Rows from block 8 of a small class-conditioned spectrogram diffusion model, named by matrix and row number. Rows with one number belong to one neuron. Each number is 500 + 40 x the weight over its row's rms, rounded and kept within 0 to 999. All counts start at 0. Numbers have three digits each.
After each neuron's rows are labels from the 100 clips, of 14848 (inputs lightly noised), where the neuron reaches its highest value: "responds to" is what is common among them. Only what is clearly more common there than usual is listed. The data: simulated sounds of rotating machines with and without faults.
# fc1: MLP up (model.blocks.8.mlp.fc1.weight, 480x160), inputs 0-53
# fc2: MLP down (model.blocks.8.mlp.fc2.weight, 160x480, transposed), outputs 0-53

fc1.147:542429553483484526538404579517508534561506570478489484463496510491490448499531534538558526503525543430448558556527469474563515540479511510551543503377418536461457
fc2.147:568436537536539480554396587520496482428481443471520477506531490469500510490463540522570534513479503579540506547470539504540474503487506483484458512644415516487503
responds to: compressor; speed: fast; state: normal

fc1.203:540580479514523572509509498531414493555597540465548483526470542525493454496506549492439491520527522526499528521503557547479517525484448473510412536529512453459466
fc2.203:537541479478487472514478522493447501457584468462560487539528529503505507485501564490469500514445485478525508518507468546474466490482502455522600472473522428515534
responds to: conveyor

fc1.307:497477508505449477488507477556498450475499535594392514547555530487450440511519498534491464489522537454498536508560456479552509594502500528520470473496467481447515
fc2.307:514471544520497491487531547438520553496494496579358507541493519498483514567468555517471497492546514552463524535472525492518434552477434499565516539497432512582521
responds to: state: faulty; rattle; piston engine

fc1.206:539528484425550520446512520516558550498531498482549513494474526502444573497472487521536416503515556521508481466488482514487504450502467493573526520501517521488545
fc2.206:545485510554484510446492487495508464485510500531560468478546498479508557506508512491479537450497507500507436480518514472464512432508408465491508493492510486503454
responds to: slowing down; piston engine

fc1.351:543502482393502522484475531543476538488520461446509481489460470427419468550493445480462414442544519548497474485492531540474467510522549497551497552499506513458508
fc2.351:470501470525538494504526459482450455501482507415473538524454471571486513478506528546476510423483554507524517506498483471530448521503504505439519468467510491563575
responds to: slowing down; gearbox

fc1.12:538517505520504469557507490501569528497498533491495474535547495539384544532447450480588466513485514491447521541468524497508496520515437501548529499501543503453444
fc2.12:499523496521484495539469548520508605504473512512498504523496436517546407499454506548547458537512519517498568450554506592525518483463438499532481550458477484482476
responds to: piston engine

fc1.216:522535466501504448526447522486565484471543497518579528542524490539483457508513539592546486476540491485461514508548500516538531495479560507496431456474526405549526
fc2.216:473500543552525512486576517498484499459446470525448472544513486504511511486513457427536487483544505508487508534542494527528505527565510513531410506440539589495543
responds to: thin (high-pass)

fc1.25:547518498523507498456564544493593550512567501541519453478476541587507509494461520470530503497446489502507483497547492579523487499578517500514489495500560557505377
fc2.25:459513520476524514513443440488401524500475453524521543525446511500500494464469547508504521503512494507498471573526483426433493512423472548534413510483472461492526
responds to: turbine; gearbox

fc1.369:562486534498518527498460451565497513531540486494565512503483489498573489470515441542516599487466553458497515508496501542514482470526483498595509517525530540498425
fc2.369:466529486501489514502500429460576511515535457469563439496496451542523610494457455571558533484586572519494509522522551530548534507545539523401504468526479482528524
responds to: speed: fast; electric motor

fc1.98:532543493366480481443517518560547500481523523517511504525516527489501480465488546527539497588487492511500529498551474508583509536476415526578494509496518525571396
fc2.98:451519525621503521512490504500494457483489500442436498538475483514537473518529427512485556434528544476517531509509474479568532465510473503487505517461458522409524
responds to: piston engine

fc1.266:492516447464528470458482504491498559466505496415501517517488441509500471505509511553476531455553465543466531465493499520499541479504524501496502471580512467467499
fc2.266:517517514582469479393485541479486478522529496459531488508562457565487544505471508461478493487524482431475476468500482517494554489477521507486503439481475521631514
responds to: speeding up; piston engine

fc1.391:509488485598514529582537496520488391527509495528488509509526536491453601513522503521481537533519527493514481508531510531492540539475363505497495521504494481538512
fc2.391:487502515515504487545490469489516528489489496444476484508487486545527461507547514504512446437436483466481488469489524504543437507471309526502532479523495485470538
responds to: rattle; compressor; gearbox

fc1.430:503524469472558521513522529528492552501485483523480462474443510558587501501472462469547551575433487509470441521471533537454441469516487512499507530543514495439493
fc2.430:494527456523590500492504656482484415481470501504526488443547495475525527443508540468518603460562471485490472516469475562439547506512410478491458432494551473539528
responds to: reverberation; text has "room"; text has "reverberant"; speed change: speeding up

fc1.461:468542553532458502536447497512516562538465488464497508425593535499480530532465497491531504518499478503566557526505464563569554559479535535570550536516518469461472
fc2.461:453534541483556513489449490457500482521434538474499478450411536491497518510531480440489490516508425504421497502507581582548494560444508504420486471507469443528510
responds to: compressor; speed: fast

fc1.459:495453506503426477518527539544484482486462502496563490538611492505517475506499480539511482454477530474519552485530490485495518518453459505488451479466457462492530
fc2.459:467458533479567494533523527504522496510482470497554511530359486476543466478512519544528501529580517523482584491451455487466520520473490505486546511543446478496517
responds to: speed: fast; gearbox; rattle

fc1.31:472501554556490533569493479495508593490485565499506523482483564572522500495476508494512497521513490442520482566526506433455486475534574498524502532434559475471516
fc2.31:494502503406441494483519505577579427423536501513548454471506502506513533523550451502527478449495562471506552521534514450497506464492522506521520532495475518525484
responds to: slowing down

fc1.29:576460491455493489403513506607501625501511526515448519501462493507483566515505497505466445440572504531511416492530486489518474487539524513547493529529476510545525
fc2.29:586520488574482475476485454449472499496497501477484498478556520517461488437509499480455437510499461485493420447483539557535546517513479532454454449496465533440489
responds to: text has "speed"; speed: medium; pump; imbalance

fc1.173:496489474447508542481532445473512482482495508462643486524515533470568451473488442472535452529407517541493578510482526490429430495504546464468480494514455524417415
fc2.173:514488514481553453451468523447519459480500542503493505437496524439479472478491551506492499523475470414520466529508483470504478515464444475509462515531506515478489
responds to: speed: fast; gearbox

fc1.124:493499489477500561484520476539435537489465538507519466498456555524545536516524495437461410592440479505499453503547532502441412497532487488518519597454477523575492
fc2.124:459515507558496500454506490471472438541493487520510504493502539426577411485449489490497367421541491487506488489471492501526590538516405486449493442511473526458477
responds to: pump

fc1.157:460544519600506530554511552477503414509478539508488534527525510475521520473576564514476511485526451472528537484514494546514575534485509499440500508516541489572585
fc2.157:510458499545536497425455490523489466536511552441536494449598478559448541442468556466498549484564487462558426451485523542474554448487474469451493368567435530611548
responds to: fan; pump

fc1.224:558500495469582533434495474524530511474535486502590541468521526528493444440484576593481477529497475521527558507482493480527543462446443560508451485427507480465508
fc2.224:541498477536443474455454449491498540535508510489594505476457498524483540531516582578471487455533494486492551483532530477527467479423460561500567504575474474553516
responds to: pump; gearbox

fc1.71:464514454440429499470546461449447550495504477443492525529482471434443501499538493501488454510521540519490448491481489474530536500517533494543506501540533467462392
fc2.71:545466501535576514458519551483521452515504538474540485502432446514497479521517450530502493455522543464501521496476532525530460510435519521537575518530458502502571
responds to: slowing down; turbine

fc1.429:554508531454511549441504459535468556525556555465440510454462546458545480528562490549466497504467568532501449453521500501480415521486436501591504602460471556419496
fc2.429:500487516499478436482504462496498518503530442498471505463549523579516484459424521514488504509534470486513421407467528529468490511459518506483488386540464561514516
responds to: pump

fc1.396:485506492503498523521513483564431459480521514496432563521502531449501509513540519464486367608535505476500525500547495520489510575524391512535489564481476541486487
fc2.396:500547492482464483579495419468507603479491465501416501545470484576484538474500511488473481461490503515488540454463500528552463549514428511497525480485464501506427
responds to: speed: medium; text has "speed"; pump

fc1.254:506482506510499503463505557555502553519508503504501548485504522445509602496524511541518470512472472482531569515498536498497503514478542501554479510507555511502380
fc2.254:491470464486499504505500483470467451502502506465508519477524500615480579519490490542488560504496524448462562584533471486521463473474492502462555473482557514556593
responds to: piston engine

fc1.158:488543528469516524463547565476545548517505546524574540522507522545452547494522566523548480549459481517547518552542535507494471504548551529491514506522523524561544
fc2.158:480496510523532536404505499498475470516508491582614483502500533453494571490490574447494479482543436507528507503465503454477543496543557498500491500531550493473460
responds to: speed: medium; compressor; piston engine

fc1.210:534488542533534509503524530463538506512530457473419525491491478517560486525500486515547526440434566469507501566479532506523477497505503477501524494524474515601478
fc2.210:477466454443532461545497524519467511507438490485456508495470467480567561531499431488475506518558536551562520510578473524470521468487560460554515530508486481446522
responds to: speed: slow; electric motor

fc1.89:507474489496547531564513592545464545501474474492419480465483515473453472509479436471501461611465478502468486555488538507417494486484483457476538527512491525502403
fc2.89:495496536550465525543484507547507498494503477503603453515506571384499502512522481475531379501489444493492523514429512430493502475552473483445481481541546527500485
responds to: piston engine; speed: slow

fc1.219:552500480598552497558528460542501444473533473495435505502473516555564479496486472531492475462515464459506410502499521522454538497472419506493516493488521478571485
fc2.219:516484500411473550566482489469546523491510492531445498495557523467539460543545467501518463547383457519470392513496543479489426484500413498523505541532563473465480
responds to: imbalance

fc1.377:484432457482513497487564461481475534504552457522510562505507463499491452522505515583449505523503579471464502532466398439489525473455517541485493485501525499467468
fc2.377:493467437502484493469573483515484508499544546543491564530482445474514506496467540561436499490516572538520463527524636443478490468420490548532515520504508490507502
responds to: compressor; state: normal; text has "fault"; speed: fast

fc1.104:517511522521448535538461493516476474530511485457507528435555518431502491538542509505487558510478532541519569538519536486521570566480463489542518554492502525613372
fc2.104:534476507511516491520456351526504531435498522442522547511433536502500538438479490511505554440550510502509560485481550494554513535465424532479487461596426555507582
responds to: turbine; gearbox

fc1.2:477453510550605546539507416454433543556462578542430514483498503549474428516466482481615512474536556522421468513464516468524450466544534491545503526477500488429494
fc2.2:521580502480476552521474467430575497485498628529493507507594497477501433432479462463462509532497514485480403506520469592414527437469530450539459453531490541552460
responds to: speed: slow; compressor; piston engine

fc1.144:497544468546564508551466453524370465492455538498491564497501480512497482543527465504487498500542547502470462567456548459444509502473526508465587519548458451494560
fc2.144:538492510515530489503487518517608480459491566523525426455570497485491568467498507493530491501483415478487501425448542567542490497548481482480555490535581557517452
responds to: turbine; text has "speed"; speed: medium

fc1.16:544467505414516475444468573574505503454474550560515518541524541362525562523471403550481477461503494521473463451510507459497566571501492517521548487494499527496536
fc2.16:481424544493483463554547424530511522551523473494522485466435545483538464483553533547506494520480599550538581432543490533541583534584434572501452521444467465501424
responds to: speed: fast; compressor

fc1.345:495529445499520506503500512534453528477481464535470488473502509460421532540499470498514490519538539504457536511475486512528493573493559500542502529451502490362465
fc2.345:476511456404545532557511528476488492544496521516401534506481490548514446477525457464522415584448490510552528553487492497474510548515529486536526549534522468491524
responds to: slowing down; piston engine

fc1.141:520502542593461504517499473461482448488503467487435506464511495544429368484537574483489425436447487493497461508528551511475549484439429462473495530483515483461435
fc2.141:512510491564571554518516523532487531478497527486630522522480445533423580495440541548506495446578515469523514497477488523554464531502495505520550532466537472449509
responds to: rattle

fc1.130:489501461492498544459523491503530568461444493528565519493498498587497452459514494460495497495518500504530553456452533497502475549533486483545531419460514492447498
fc2.130:404511493465528510483529468567497486522411519548504512518501482531523517476537519450517446516490461557495526411463519497450499544532471468473457544545521494483476
responds to: imbalance; electric motor

fc1.365:580572521512523513478502491524566515547559526568523495450468600572506536501476547479525480444557469526547468565523463462511497561527529518521539491535588562510507
fc2.365:446450574500405480538489468513490527471485459498532498510468499547502536512525481543478489482494558515479547458515481454486497454464472506492561496547400491530462
responds to: turbine

fc1.297:490535531568536517502518503572499436502510525533505562478468504499484497480516500544489519547519501524497549510479500536498507510495503507530495489545557501565366
fc2.297:489462552473481472445471505456517509490515496529520480480524507544500555545488546516491504448511495515462550474502509445490549530474466491510538493515504507504610
responds to: gearbox; speeding up

fc1.439:525572587456495479526489566540485466589490453534504517517450486491491573468493538482586496506532523529521493586512485509519561454573509466485516467431450538463527
fc2.439:490438443478483483496515468516498470564500465459510501497437527541496531462487476510447534519468496521510484425476514507539464579402558564462513456435578452477485
responds to: state: faulty; rattle

fc1.30:482543506611512503548515532447536501533509519544515521538533492526500470521512516489551510399535492491515487533502519527515529523539499508473546472498549514426562
fc2.30:481496477412504519495490494547529531501496486534534493516480491476409609491507512512515519566482522493532509500496511478528412481496532508545521532499511445553472
responds to: speed: fast; piston engine

fc1.262:544464551519507460501502520510518524522554544523510472465507581496454504481631454555492464452551497521476479502475474462516512510511584502479457507509521499575625
fc2.262:495544455466515506548485517460530511483427510552487500528516470457449535507624531493548465488465513576470487578430488471444508509508573482496476548476550475455424
responds to: fan; thin (high-pass)

fc1.315:563500510361490507388494540504542525490513478507553463537472467521531502465491523484494450426419461530509510491464520509527487490458483500501509462473478496414440
fc2.315:502497537598495495406476522506525466499536474530626498497499501492497556553526531500519547562563478469503570499531504479518507469466403493472511550536500540579519
responds to: slowing down; gearbox

fc1.82:512494490478527526533491441521497432485509481487536447517452487414582486489507424484455355492567523508532435456504462469530581473481441502506498544473479520550543
fc2.82:493506510480449461513528495554522571474512485499547476530472496537670496536534481496459303479512564505448524481501513475523495470507434525537524513490466504423452
responds to: state: faulty; rattle; gearbox

fc1.390:571512551497541529465528520504577485507548513458431511516514529551463621472499575532525502480424456485541505499506542511499567465445482527489525500517510520565501
fc2.390:529505547510435468482489493542555499503522529452409473457549503440519457538518588477479498505558459500489481494550473517465502423453467488525515487529483488494543
responds to: electric motor

fc1.372:565517481417556451431499578529496459466520465532557468560457459553518531496487517528483486453433465503462444513505492496492524457478438471458514456499520472512392
fc2.372:479474499563547496468503524476493546486452505466570488506552521457536387512531477493482445420538515494473478460496557586491488486501396516542514499496458492434594
responds to: text has "speed"; speed: medium; imbalance; compressor

fc1.460:483507498409551521503508508545471551540533545492456506481473528476573518489500480512522427583451516554500542501473486507543497524517363532518497503555477528505403
fc2.460:506514504580489474458539491490502468498484491508585529478498536467530568503429515519505433411571484465501512472521513514487549480493313513471460468526489543628548
responds to: reverberation; text has "room"; text has "reverberant"; compressor

fc1.189:494518504464468481515515517552538505540501521519448539519505499501554511506511521564555593539591529505506541505528488513561537522522476534515526468526491506490530
fc2.189:506501534480464504548485439506587509490534486465425486464491505485561563529563456510537467479502544512550600508521513472556479497476572498437521531525516499495508
responds to: text has "speed"; speed: medium; compressor

fc1.367:468534463525408491485508540474484582513449520499543545477495483557468563523555568507515561513543464524552487503523522534495480493511472515490559497538559491452528
fc2.367:500506527448387522543500442512489468496533520491448483465487510500375488507558459499521519523490568509530472497531576456552410505441424497472556535489467465574595
responds to: compressor; speed: slow

fc1.240:397478488556545489609513455504402504493474476494504516462520536477448396552515466504533489569593514487481519453507484500499589509491532475465502542524491494526550
fc2.240:522518503505443506574535501517523545501509481465519505600453498555447327485510425522503446544460506515469462511473520546516391530538523510540537516448517514463525
responds to: piston engine; conveyor

fc1.5:543533511509502539525528501502534407515497508483581504484533505483474570505518488515458481553451527494535542515498529525484489533484478518503520529516487518536598
fc2.5:440473496529497489513464464530452514515475488478537471496493505533458615476487476449474446447509481481519556447481512486507509482511464473497514449528463478605427
responds to: imbalance; pump

fc1.119:578515501537527503540526523512542448523527521534497528523493457523515465517535531513509498462463515480498499512472500581485453520491461520485511495500501499468503
fc2.119:605511513555515518519482537491507534513492494505465517527488447513493528471513491486516489527564482544503489480537511565472559471482440522499469521485479499522510
responds to: grinding; electric motor; rattle

fc1.356:485490559527511484565591497457500485447462507486476495524513440456467486524546489503497475536504522470510498462548535459507545480568511553506460529480475477532497
fc2.356:567512441510474492489398511418483509420548491507499525461525559465523476495540495513509474514477488470518457548537529567481507528431522442497445509457533520480514
responds to: speed change: steady; turbine

fc1.389:557521455501568426487519462484437480488495499523506550473556484527517539579529512508583531470413506481378508516550527547490511526554495425518540458541521507500442
fc2.389:458520476554472473486528468534466430519489469419510485492469500523504510499566462482479432395467573425444544456499556477542535490396486522496521448502457476535495
responds to: turbine; speed: slow

fc1.453:471512495478491538493496418430479517502484503409628526484471488521510491544485504508468610576498476568526494479460593528428421444538569512510545542494516496628541
fc2.453:529539488556508498430519564487508457497530472489589528529538496441503505499485512522519646455454478462471473508473480516512548500504561518446464495479527503362455
responds to: text has "room"; conveyor; bearing knock

fc1.411:474495466431519497515504522516516493489502509520478513540500473483542454481449483526509502480461496529516458501526516495526564515485469527492500448552459469642450
fc2.411:512517485535506547556488506489486505526518497489399513532533487504513505515498487554441543566436480491490392520513542476546390500472486547519524568490547470420594
responds to: speed: medium; electric motor

fc1.322:477532541559545513547524537457549486536506526484452560510536494515547520498526518516551584547462547521521551539497527538525509502488394522475517483527458510518498
fc2.322:487551515482480460489510541451501549476479486535468493491515517502594550509516503495474622417568490515467470513508502487483542509510499539541509491485508525459517
responds to: speeding up; text has "room"; text has "reverberant"

fc1.37:537544496585475580509530485519487508496514540587562454447545585514476541509492486447480491471472513528562499523481517459395478546512594487528497520465501524485442
fc2.37:497504505425453476484470464497538477499523454612531476436529524480480598505505525481509523497547480445487514471478495515466542500531525506488494485549510498499577
responds to: speeding up

fc1.172:587495509573478498511492547377576598522501519411524475464484492526493491531502576545461482449492495531480480468522559504491541507443488541499496537471520458501524
fc2.172:500526546580538527395535484398527563506491536552496523526484483452453553527423535553497618481578521517517474517462527502528554522508600481535514540473473508431507
responds to: pump

fc1.268:536470568492511510492474523534535483529509523454485485511477534434549510564472559492499484501542483548534496531532503522459482472541473541502491638511508540482548
fc2.268:494457558493473486503511523500496541515494532472515508523493489568530522460549573422453467522435407468457486516479515504477442453529504541561495394492486535507467
responds to: fan; pump

fc1.282:534484510445485530474473478577495519472534501485450461442503513469492435547519456490446476541515564547511511456556500519478426535455450484606497620487434499512496
fc2.282:492476515550500490498504461404479478506499502490466471448508579500417430508510493482479509311461519502496521491460558466459532495500388496453519418514478529452516
responds to: pump; speed: medium

fc1.441:484530558413501491451535557510559507493541519519513527529534557481560583477493551532540565526495506501506573541518505471556530532499564546535504469516528523522481
fc2.441:508549479513405455483484439536479554496493506482484533495532461508518541459468542445462599499470517480513456437527481526501451470507554508478509470496489491495495
responds to: speed: fast; compressor

fc1.175:489513482661488519613513460466503436525470493519497529482533533504608490548519478506474576478562515460540492518492489496485475526517380517493499526489541509568588
fc2.175:511531534408500504569512507508506516458503491515456486524475516465575467460489498515525587521454516527477465550430484497501502533520393531535470493478541517371425
responds to: imbalance; electric motor; air leak

fc1.280:521501510547511437485475442474482534490527484538572519453536492527493453553547534529563456479562525485449528500551538423534519549522479450541501454514529490513446
fc2.280:452487492613512478536503570423471504506454538448451516531534479495498521487510439525451484435480507524448463458506493547511492517489406523519532441399474510542498
responds to: turbine; speed: fast

fc1.137:506510495547499507537489491451536529532492520485555492500502444463422440495557477527479533511535557561503520464500456489545569498461505491474475487540490477446515
fc2.137:467488488431518495566508487563474495469463472498535509495467481556398572474451491499489501405498560463542545489497554489526465500454456496548528448495457466616504
responds to: grinding; piston engine

fc1.126:530501508425660487522518507565481505477544476499477520539459479475516565507403431513498546497629509494481497502496462512514569447517456453516537471499508518543506
fc2.126:489494478586471452462481504474546533540483501504454500543534519540459431562603439496429543506421517531463496467573537470504457438470500532509509533525455497452482
responds to: compressor

fc1.341:480494500469476518566483501554487600528469456433469525509500475456458510545495506525505485592547512549551471528540500494481547525471473500513496552490511517474452
fc2.341:540457495504537493510545600465470425538506554445477522481487518543469487499443513528490490461444469494519444487485511530489503502525444489512524453545478493572506
responds to: text has "speed"; speed: medium; turbine

fc1.66:552513512489529526480512490462511483539516470458466545529530472428428497552493502523487449423518559512527539504500495567510445467525498540536536524479461534462554
fc2.66:454486482563504457516477457532501504469484503401541492531434499616431513443446431533519484504487560447502599479520468542512513507521449494485481471471469536492420
responds to: electric motor; speed: slow

fc1.32:488467518524519500567514499505479494550502558496523478476494556503502511501545468441516511536480395522474473487491482518480609552454541448424555516568492542549507
fc2.32:507545509492503501507496500516517539529486545491483524559508425528521476443552603531515507500462527543506449495419491510507499443539507544477558434565503464486529
responds to: thin (high-pass)

fc1.251:506503467562555500559456537504548460478544510496539562503500477480507500549544558583548508524531449503484481505562465541504591521449542529445433522477492439557521
fc2.251:469534554488491466497569459530476545433448477507432469520502503541512481467541492411471488498487524514466499469537480530503503463550517470495419454432499561499449
responds to: thin (high-pass); turbine

fc1.340:514493477459500501568511515519493439495475504525528475503520495436557468540479479478494483516521506546456526480515476515530631554455556471500499506493455459392503
fc2.340:499509472501579485578529485445493554494450491529501512506536500597503457456496483479466429460419528495495408478485593527502432521544378504548541487503488483537561
responds to: conveyor; speed: slow; rattle

fc1.428:554461508481453530474515534559480462511467512485542430501552501402455499487516475553515463480469547511496555454536435475546536554494483550547591489536491484541444
fc2.428:485547484509484485493493436506525511522556534483509617513456474514512503437470525509473492508467530453493491510544401508506486483490517465493558494501475563481557
responds to: speed: fast; compressor

fc1.125:465530497581546481555527466511503569494503529578493517528416511615551508451505505492570516589525477491510455510511529515472438453593513485447497455537581465450551
fc2.125:431449510476448550402559599505489478520453475578479466479521509416542481533532523484531506436536491539529465542517496470434617503518434474514545549451478431551489
responds to: reverberation; text has "room"; text has "reverberant"; gearbox

fc1.49:446539448558542525472584429476430496476505519505511529568538560504471449480527456563582462529464507378502504541502535531515461517574553531488490524514481566474487
fc2.49:446526436479472492505571465500442500537514497506490511620478546496497520531475432564564482491522483619496446540490484553504551474565479536553501465478490566497529
responds to: compressor; piston engine

fc1.197:470531526515489575502519548438500455501516527523574531542558519452508527538536550496505540490487527540567552505526489494542490572494471514511522527484466542397561
fc2.197:446472498502502399488495475514483483509516496488486516474467491555468618504490510462442560453557518462460554484513512467537498500493463502539506434509417545612489
responds to: piston engine; compressor

fc1.395:492487510518503473484551569579541518479521566583486480502466507463536502481511494548523535465469484492492517549512534551508496496530433495519520471552585464461479
fc2.395:512594526467496522429485600409476487514475518563489495445524489573514521552504460519516558506488459498458502570523462439432450520407440467461549506497565480527480
responds to: gearbox; turbine

fc1.449:439540555512528567532513478530591482515499445494471476490558533503465474512484514562542476521508554520534511486541411489422505519593492493447450534496537569506508
fc2.449:412536558530478411505517475487586505493490563477491453489460527500512501491533511562519481499489550463460508474468608477423516497584481493552556471510535568505493
responds to: compressor

fc1.338:444558446500483513526537499504480494478471505575480522505499477506475473497540517508545509517492468432476465445573488510487536564473543441537561457462496510552517
fc2.338:584461548508460555486473521472526467446531496452518475502497543447515479488531479507497503516448523419464525603539482479522518435538521558520533452468522492493488
responds to: thin (high-pass)

fc1.191:536493497515496448535490521508499485530516496485563466542506516558480459508456504469510493492547483535497518597494527501503530477539542504442441491549538454540472
fc2.191:456499472545506498493501453514494503548477502513461515470509480514506479509479465523492488485533482545511442410444548484513510523438503491450455509571467521459474
responds to: thin (high-pass); compressor

fc1.51:525517539461546521554499497545476522555498488466490469501448511467477490516500506533527455519634492532516480520538530500500507507529513488540525557494552532474658
fc2.51:481461536505497504504450514416503475517462580465514532477497468487509500506472475527490447508447520503464509552509504449496518487446483497564528501501525502526390
responds to: speed: medium; turbine

fc1.102:534546474551467501490606507453490496491502544503554525526566427487514531492612489553463490484484585541471445493502449477521536508391495529471449539552498464460498
fc2.102:507479491572530551519411532462494535488483549509476491540572550468466497483567489484544552544487416560468482510476474516509504485638560479484438567535513547438482
responds to: pump

fc1.95:496553508470446512491545523520466503523530540517484491531462553483508446529520508459494490475546524492510494504561542495469429543571461455571498551511502510483530
fc2.95:467545492497557495506524500524466495451518441520497467496557587480466517503478509453522499519486514541524520501482450484453569538572496418450503493484520508513472
responds to: gearbox; rattle

fc1.357:468500518594504486470543490517505530514494522586471480451502595566510421452482545458511472585506472488507488537523463462434521535517515466462479465479553479573395
fc2.357:501509529528530451504513559437494430513532486585440541483515537453532569538539497482491503442589487471460446539484488489471539486521442521494494477521490534465611
responds to: text has "speed"; speed: medium; compressor

fc1.247:468540489529495505540514528511486448444472422550479529575561445490487464527426527446492513491562470446523502526579519505479519488511552455488533482493489457574522
fc2.247:548491497514506514505497508481524472422512403480514480441548557504490482496401468564537513495530496443501469505562535515523447537472528560517507473489543555493493
responds to: speed change: steady; reverberation

fc1.177:441545471576471523520508575513500460525437547554512529513492511497529503481520596481521546489559392462552507528533478505463590550500549513422527471495549511613562
fc2.177:516446568501462528496480498521479471476538513448435469513494494508544490491523488495475571510498525503501451514471505490513496472424573510518512436527460515450532
responds to: text has "room"; text has "reverberant"; electric motor

fc1.56:509523488541479512477561570505511552540511525480483503497572520493470512507463535546487521579503549493531564513549485450482534559466595515540474511510497482519431
fc2.56:495455497496546506552495425500489457524510460458514505563483482613447559537512450480489481407417521449495557500485509467531442513509491531514506523549493477561510
responds to: text has "speed"; turbine; speed: medium